From a checkpoint of a small image captioner.
Training: 8900 steps, batches of 128.
Rows from block 2 of the image encoder, named by matrix and row number. Rows with one number belong to one neuron. Each number is 128 + 24 x the weight over the matrix's rms, rounded and kept within 0 to 255. All counts start at 0. Numbers have three digits each.
# gate: MLP gate (encoder.blocks.2.mlp.gate.weight, 576x192), inputs 96-191
# fc1: MLP up (encoder.blocks.2.mlp.fc1.weight, 576x192), inputs 96-191
# fc2: MLP down (encoder.blocks.2.mlp.fc2.weight, 192x576, transposed), outputs 96-191
gate.197:128128150128086128128128128128128128128128128128128128128128128128128128186119128128128128128128128128128128128128128128171128128114092128128128128128128128253128053128128128128128080128128128128128128153128128128128000128128128128128128128150128128128128128128128128128128128128128128128
gate.201:122146128000128122180132128155216137088127123130128129170130128127128128125138127131112129128127091114128126128104136147144123118128128127123133130128128128132128079018142137128139094123129128137133138126008127116127143128132123128023000131130129142127102140128122181126128138129161128115
gate.221:145148124040128128132119128131129125124128127124128126000130063128128130127002123126185040128126129066128128128124128127128129128142131125128136128093120130131128129154126124136105173124128128128158111133145128128113071128102043128039144128128135126124126128119128000128123208128149120041
gate.222:255255136255127128061000128128130130128128116128128128142126128140128127097139061000126000128131157255127123128128128128144123128114138136128135128255034133126127255128120128128142149128129128132052123130255124170116123127154115128255146128035130000126120223126128127128129191128073128128
gate.223:148113148233128113005070128126128075126128129128128127116120129133128127101124128128121117128128126139131124128136128128000139128131130128118217114143088128147132151128128236160112255127126128131133131127216121130110135128104123128130228129129113197127127136130119105128131000129155128128
gate.231:128128128122128128128128128128141128128128128128128128128128128128128128128128128128128128128128128128128128128128128128128128128128128128128128128128128128128128128128199128128128128128128128128128128128128128128128128128128128128128128128128128128128128128144128128128128128128128128128
gate.242:128140073067131128128129128125158084100129060127128128199119128130128127102128180132136083128195119255132130128128137109032124133162126128128099128128160254132127095017128086128200255130114128126128125106216128128128138132140117128116130131133126127127126187133078200127153131127161128128
gate.247:016136125128130126091128130115255133126128122127128128255212128125128128127137000191128183128133120142132133128128133143116128122000127130127128128146129128128143255255128114128165000146128128000031255130078128128147121123255123128128089128128140128115097000130128060128226131128092128127
gate.250:118121148000113128139132128131130182128128128129128128000129128131128128037143105160149123128129255173131126128128130125112134129077071129127127127000122128128119125119124132128218183149128126131125114127143116135135246128142120129149124128216129108085094213115128147128133175128191130131
gate.261:127223110130125128098000128128128136128128128130128127122126143060128128120190162255144134128127100000133000128068136116128112123128122000128127255088128123251098117129133125129114127125128128142137121150000128128136122128128132128059137127176131123105132128128123004000101255128133128119
gate.263:129126133128128128129144128180132000126128128128128128128146128128128128095128121129140061128134183113128124128128128128129128151128124127128128134129128128138129131129128133127000143128128128128128128128128128128128127128127128128133128129131128124128144123128111128128128128128131128125
gate.266:232141128135120128148133128208000031128128123126128127160110095128128124093128052129128101128131128155134123127128129130128117129099255127148128137255131127128127202231173102163255202118115128136117126128244142139128107128000178128130255125108135128096240162122079231128138206128127125129
gate.268:000117124123128128111139128128255128128128145128128127064128128156128128124000121128128255128127133255128115128127128132013128158128131128129130126085123128210129143182111131119000144171124128129110141000124128128129000127133154128136129128133129128127152129129128162128128129128145130129
gate.275:171122129129125148135170124130040123128128128128128135121133128125128131130102094000136052128127092127181111128121129110170125128123116128128047040029251148117127000166203114130130255120069128129124136134074128127128000076123131128179119126133127129129143125126144134128122255130000114062
gate.294:149128124109127128099127112128112125129128136128127128128099142123128135128058128124000088128128127080129107128125129123054135129124013128128120153141124129129128128122116231127129176126128128124000025117123119129127072128127129128053129154128130110128000128128125116128128137128136124137
gate.297:246128128128128128127146128128126080128128016128128128127128128128128134128128183129128160128128086127128128128128128127128168128127128128128128128128104128129128128128128127128128128128128128128128106125128128128128128128128126128125128128128128127133128128128060063128128129128056118124
gate.307:255128128129129128138161128128130077128128119118128125000128113127128128120107079103255135128088128128126123128126128000131132130192127133128112131000087130196128130064222186130043200114126128128169113123255128191245025128115146128097181128129127132129000130128128000129128122128132128128
gate.308:127243147121128124127157128139203128127128102128128121255133128128128128124255083255080054128149016126146128128128128175190111128130119128128128073224125128131128114255128131128115107166128128132127129128130128121121131128127129128142129128123127123129132127155128255128126147128131128148
gate.320:129096033211128128128131128125119011255128073128128128135079118128128120147093069128209049128176000199128092122128128128024126128091128125156134130130118133110128167144128044129121191104128128128129194128127131142109126128127131129144083128244128133209128133086025129128122255128127065123
gate.334:255119128169123128076253127128000078127128128128128127249113128142128128128114118205118174128133125133122141126138127127131130128128099130128129115120148128127128123128122150127116166000126128127170126128126128128135148128124127128144111129128118082140136073127129170128130255128129110112
gate.351:119113128255128128058255130126127128121128255125128128031128229255128128127065128131128033128124105131157255129129128125255129126129215000128128128152173128127112067125130095110129141116115128119143159128130128128131128128100087128119127128152125128128128125064255124128127255128075138090
gate.365:255128152255128128119130128129116013130128123131128128156130134126128128069124128084064000128128125133215127128127222133128128128027118128128128124000133128128128128155127126129000128223126128115136141134138127127123113127119134128129126128127128128233129127138143121128128110128122128239
fc1.197:167128128128128128128174128128128045128128128128128128128128128128128128128175128128128128128128147128128128128128128128128135128128128128128128128128128128128128128128128128128128156128128128128128128128128128128122128128128000128128128128128128128128128128128075108128128128128128052128
fc1.201:178090182128128128147202128123130125084128136132128139105114132127128129126129143125071127128026091130135128127128126137174132129124118127128128149130129128131128103125105111127000128127128128117255000144126121128123083017134115128255042134128126133118101126150127118128129157128135132023
fc1.221:133101130175130129153115128128000159131128127114128128000128127128128128127098083121128122128151127129127128128127128157129151130108125128130154126083111128126254156120111116128203191087128128099128093128114128006033000127152122128120128128127143128126128128127133111128128204128123099197
fc1.222:000000145104131128131125128128125145128128129128128128128131128110128128128119121128129255128144125090128134128129128124219128128129117128128204128000131128129129104249130133128233119089128128125192132128000130115148255128115138128000095128138125128128154066128128128128128103128185128065
fc1.223:107130126125106137247155126128115226128129122160128128128130130126128128192065037117142230128127128057127180128100139132255128128135109128128095130126136128130129126120123128157128129128131128128166169178127129129128255128114133128127049127128135128128129128141129132128115124128129127128
fc1.231:128128128128128128128128128128139128128128128128128128128137128128128128128128128128128128128128091128128128128128128128128128136096194128128128128160128128128128128128128092128128128128128128128128128128128128128128128128128128128128128128128128128128124128128128128128128128128208128128
fc1.242:141123136154128128096128127133121201128127128132128117065140128113128137114130135146118126129123154116167150129195128139175130125121143128128156158133127128109128255139128172129056132224140128129127134129127128128127105128128159127128127128119139227138126115115127087128091116128107128127
fc1.247:128140155136128131113185132128131208128128129128128141135133128128128128000128145108000124128124128123122128128127128132203129128074139132128028128119152128128128122065151012183130151248130128137136127089129117128141125109128122128253135128127128123125127100149128000128133125128128126125
fc1.250:196093255129126128094143128128129133128128148129128128000179146130128128081126070123080127128131178131130126128126136117053134140107081128128127079000128128127120121151128115119128128141128128128139115129146068128137223129128126128255078128126130000125081132149165127128178147128224129130
fc1.261:179015128130125125000129128127127124105128120128128131188143098166128128229039181000129128127126000181120156128128128140126000128246128135128128121126209253127128128114041129128100107115128128144252000113119066128014255128129076128142144129196129128127126128102121154128128164128130129132
fc1.263:190073117126072128128105128128128129128128125128128128247129073128128125128135128139127128128125109129128130129128159130127129124118130137128128128127124123128128105128128124128101008128125128128158129129094128128128131128127127128128128128126128128127121128125130123128248155128128127157
fc1.266:067128135251134130130130128101255129128128030131128128008226013128128128122146159129255056128129171081110122127128128134137132130130111128125255127147128129134138213026057128117128137117168128128175131202148126128176128128135126128101000128183128131128000111128120116128127129128127128128
fc1.268:041121053132128128255255128126210127128128255128128128124130129128128128128115126134162255128130171133129000128127123128078124132127128128128133123000032128133131120255108128128130138128127128128119096103127129128078000128128170128125120129159128132128130131125132063128128128128129128034
fc1.275:102162130128128152128116128129054215129128115141128127100128147128128133106122096255130255128131078006200098131125128124149128139124127128128036130255136123129111134126129128124127255128121130130000128000128122128134255127112125128005124128128104128128128233074109142128130128128128107065
fc1.294:128116133131128127126133129128109000128128165128128126000145127129128128126131069034255129128128128127130128122134129179129128128108128128129128124094128140129128195126097140128127118022117128129129255128255090128116129126211255128107128129000126133128127127128000128128129136128129047125
fc1.297:255126128128128128128128128128128125128128125128128128128128128128128111128128133131128190128128124128128159128128128085128128128128128128128128105131128128128128135128127128128128139128128128128128128128128128128128128128128127128127128128176119130128128128128084125128128128128128128128
fc1.307:155140107153117128102120128128141128128128136124128125235128128130128128109072000128131245128129066085129086128128128129138194128123128134128128128000120128128151129060155137172000132000128128131120048128000128023126000128126000128109139128209255128255074107127128000127128091128131128070
fc1.308:128128136127081126079128128130127129128128128128128123255162141128128128104219054255112014128168000105155128128128128255163120128136117128128127047255134128131128081121128127131108128157128128244134128128107119018000127128101132128145129128121122120128255128142128255128128128128132128136
fc1.320:133130081128128128133125128120064088086127142133128131128128040129128128128128134168133123128124079135128125128126127128042120000041127128128125134129132129242128178150128128127116115128104128128127063128148126126126000126129125128128126122128128084160113093128119172128125167128111128137
fc1.334:128075128142127128120116151090131255128128086124128128124128130129128136127000185255128126128128122156123126128127131136131128128119109110128126128155197155124128124158159145138128128131128127108129128139142132127131247128137154128133127128187146132125128126128138175128111204128127128074
fc1.351:164158127000128128134000127129128127133128101130132128128128062024128128069128143128128127128133175135124000128128128128123127128131128255095130120125113129129135167120122129136122131140155128154105108128129128156126131128126128128144121128116155116129188147195000159128134070154216000140
fc1.365:160124131218128129136131128140128000128127131131128134161135128126128130196128128120100112125127133090051153128149128128123126128128123129128128128126136128150138130133122142177121128147141128103145147133255127149118112127128198128000118128117128163178140143130141128128123105129150128148
fc2.197:128128128128128128128128128128128128128128128128128128128128128128128128128128128128125128128128128128128128128128128128128128128128128128128128128128128128128128128128128128128128128128128128128128128128128128128128128128128128128128128128128128128128128128128128128128128128128128128128
fc2.201:139126128145102128119128128128122125128128156128128128128128128128128128124128128128128128128128128128128128128128128128128128128128128129128223128131129128128128112123129128128166112126128128128114128128096129128128155128114128128128128128128255128128128128128128128128128128128107128159
fc2.221:000216128176128128129128129128128124128128134128128128128128128128128128129128128128130127128128128148128128128128128128128128128128128128128127133128129128128128128176127093128128136144128128128129128128128128129129126128128127128128126128127111129126128128128128128128129128128133128096
fc2.222:131128128215130128126128128128157128128128128128128128128128128128128128129128255126128128128128128127128128128128128128128128128128128128128133128128129128128128125122128128128128000128128128128128128128128128128128128128128126128128128128128127127128128128128128128128128128128129128155
fc2.223:128097128185075128128128128128128128128128130128128128128128122128128128129128110128128128128136126150128128128127128128128123127125127128128128127128128128128128076138130128128128125128128128128128131128127128128128128128129129128128127129128129092128128128129128136128128128128128128127
fc2.231:128128128128128128128128128128128128128128128128128128128128128128128128128128128128128128128128128128128128128128128128128128128128128128128128128128128128128128128128128128128128128128128128128128128128128128128128128128128128128128128128128128128128128128128128128128128128128128128128
fc2.242:128009128129158128133128128128147128124128109128128127128128126128128128128128101129130128128128128037129128128128128128125128128128126128128125128128152128140128139111128128128128124128128128128128129127130128128206127128121128128128128128128132131128128128128128125128128128128126127128
fc2.247:137128147128140128069128131128132128128128128128128128128128128128128128103128127109123128128124128082128128128131128128128128128127128128128128130127092128128128126072128128128128133127128128128130098128128128128128128128128128128128128128128131125128128128128128112128129128128135128090
fc2.250:068248128133058128130127128128000128128128125128128128128128128128128128128128128129128128128128128130128128128128127128128128128128132128128137128128134128128128144128128118128128255128128128128128128128125128128128128128128130128128128128128128128128128128128128130128128128128129128128
fc2.261:185000128126161128103128128128142129130128129128128128128128130128128128175128096123121128128128128118128128128128128128128128128126128128128139128128133128128128136133128128128128129128128128128128143128092128128129185128128128128128129128128154128128128128128128132128127128128128128127
fc2.263:128127128118128128128130128128128129128128129128128128128128128128128128128128128110128128128128128128128128128128128128127152128131128128128136128127128128123128130255178129128127128128128128127141127128130128131130128128127128128128136128128128122128128128127128128128148128128135128140
fc2.266:127128128000127128128128128128128128128128128128128128128128128128128128146128134128127128128128128128128128128128128128128128128128140128128128129128128128144128100134128142128128252127128128140129128128128128128128118128126128128128127128128255126128128128128128128128128128128129128220
fc2.268:245136131132123128119128128128255128128128127128128128128128128128128128128128000129128128128127128128128132129128128136128128128128130129128128130128133128126128001128128105128128190128128128128128128128125128128128128128128127128128128128128133128128128128129128127128128128128105128255
fc2.275:128127128186128128107128128128103128127128128128128128128128128128128128128128123128117128128128129124133128128128128126127128128128131128128130129128122128128128229122128131128128000128128128125128127128128128128126127128128128128128130128128128125128128128125128127128128128128127128130
fc2.294:128126128128100128110128129128125128128128128128128128128128131128128128127128128125110128128128129128128127128128128128128128128128128128128129128127124128128128128140128132128128185126128128128128127128128128128128132128128128128128129128128125127128128128163128128128128128128117128131
fc2.297:128128128128113128137128128128128128128128127128128128128128128128128128128128128128128128128128128136128128128128128127128128128128123128128145128128255128128128128128125113128128219128128128128128128128128128128128137128128128128128112128127128128128128128128128128128128128128128128128
fc2.307:000128128000128128128128128128144128128128128128128128128128128128128128128128205128127128128128128117128128128128128128128128128128128128128128128128148128128128129117128125128128181140128128128128128128143128128130140128128129128129128128127255128128128128128128128128128128128120128071
fc2.308:187136128125128128122128128128255128128128128128128128128128128128128128128128000123128128128128128128128128128128128128128128128128128128128130128128045128128128128126128128128128133128128128128128128128128128128128128128120128128128128128128132129128128128128128128128128128128130128003
fc2.320:232129128115161128128127128128231133128128128128128128128128128128128128128128128128128128128129128129128128128128128128128128128129128128128177128128129128130128000127129133128127138128128128130129128128128128128129124128128128128128128128128129116127128128128128075128130128128153129137
fc2.334:122124128255128128136128128128121128128128138128128128128128129128128128127128128128130128128129128131128128128127128128126128128137128128128128128128130127129128128107129110128128100128128128128129127128120128128128128128128127128128128128128128131128128128124128143128128128128128128122
fc2.351:088128128043099128128213128128128128128128128128128128128128128128128128128128000128128128128128128043128222128128128128128128128128128083128129128128110128128128109128128128128128000128128128128128128128128128128128128128128128128128128128128128128128128128128128128128128128128128128121
fc2.365:145127128059130128123128128128039128128128128128128128128128128128128128123128047128128128128128128182128128128128128129127128128130128128128179133128128128129128249128106118128128128128128128128129128128197128128128132128128132128128128128128204124128128128129127127128129128128135128121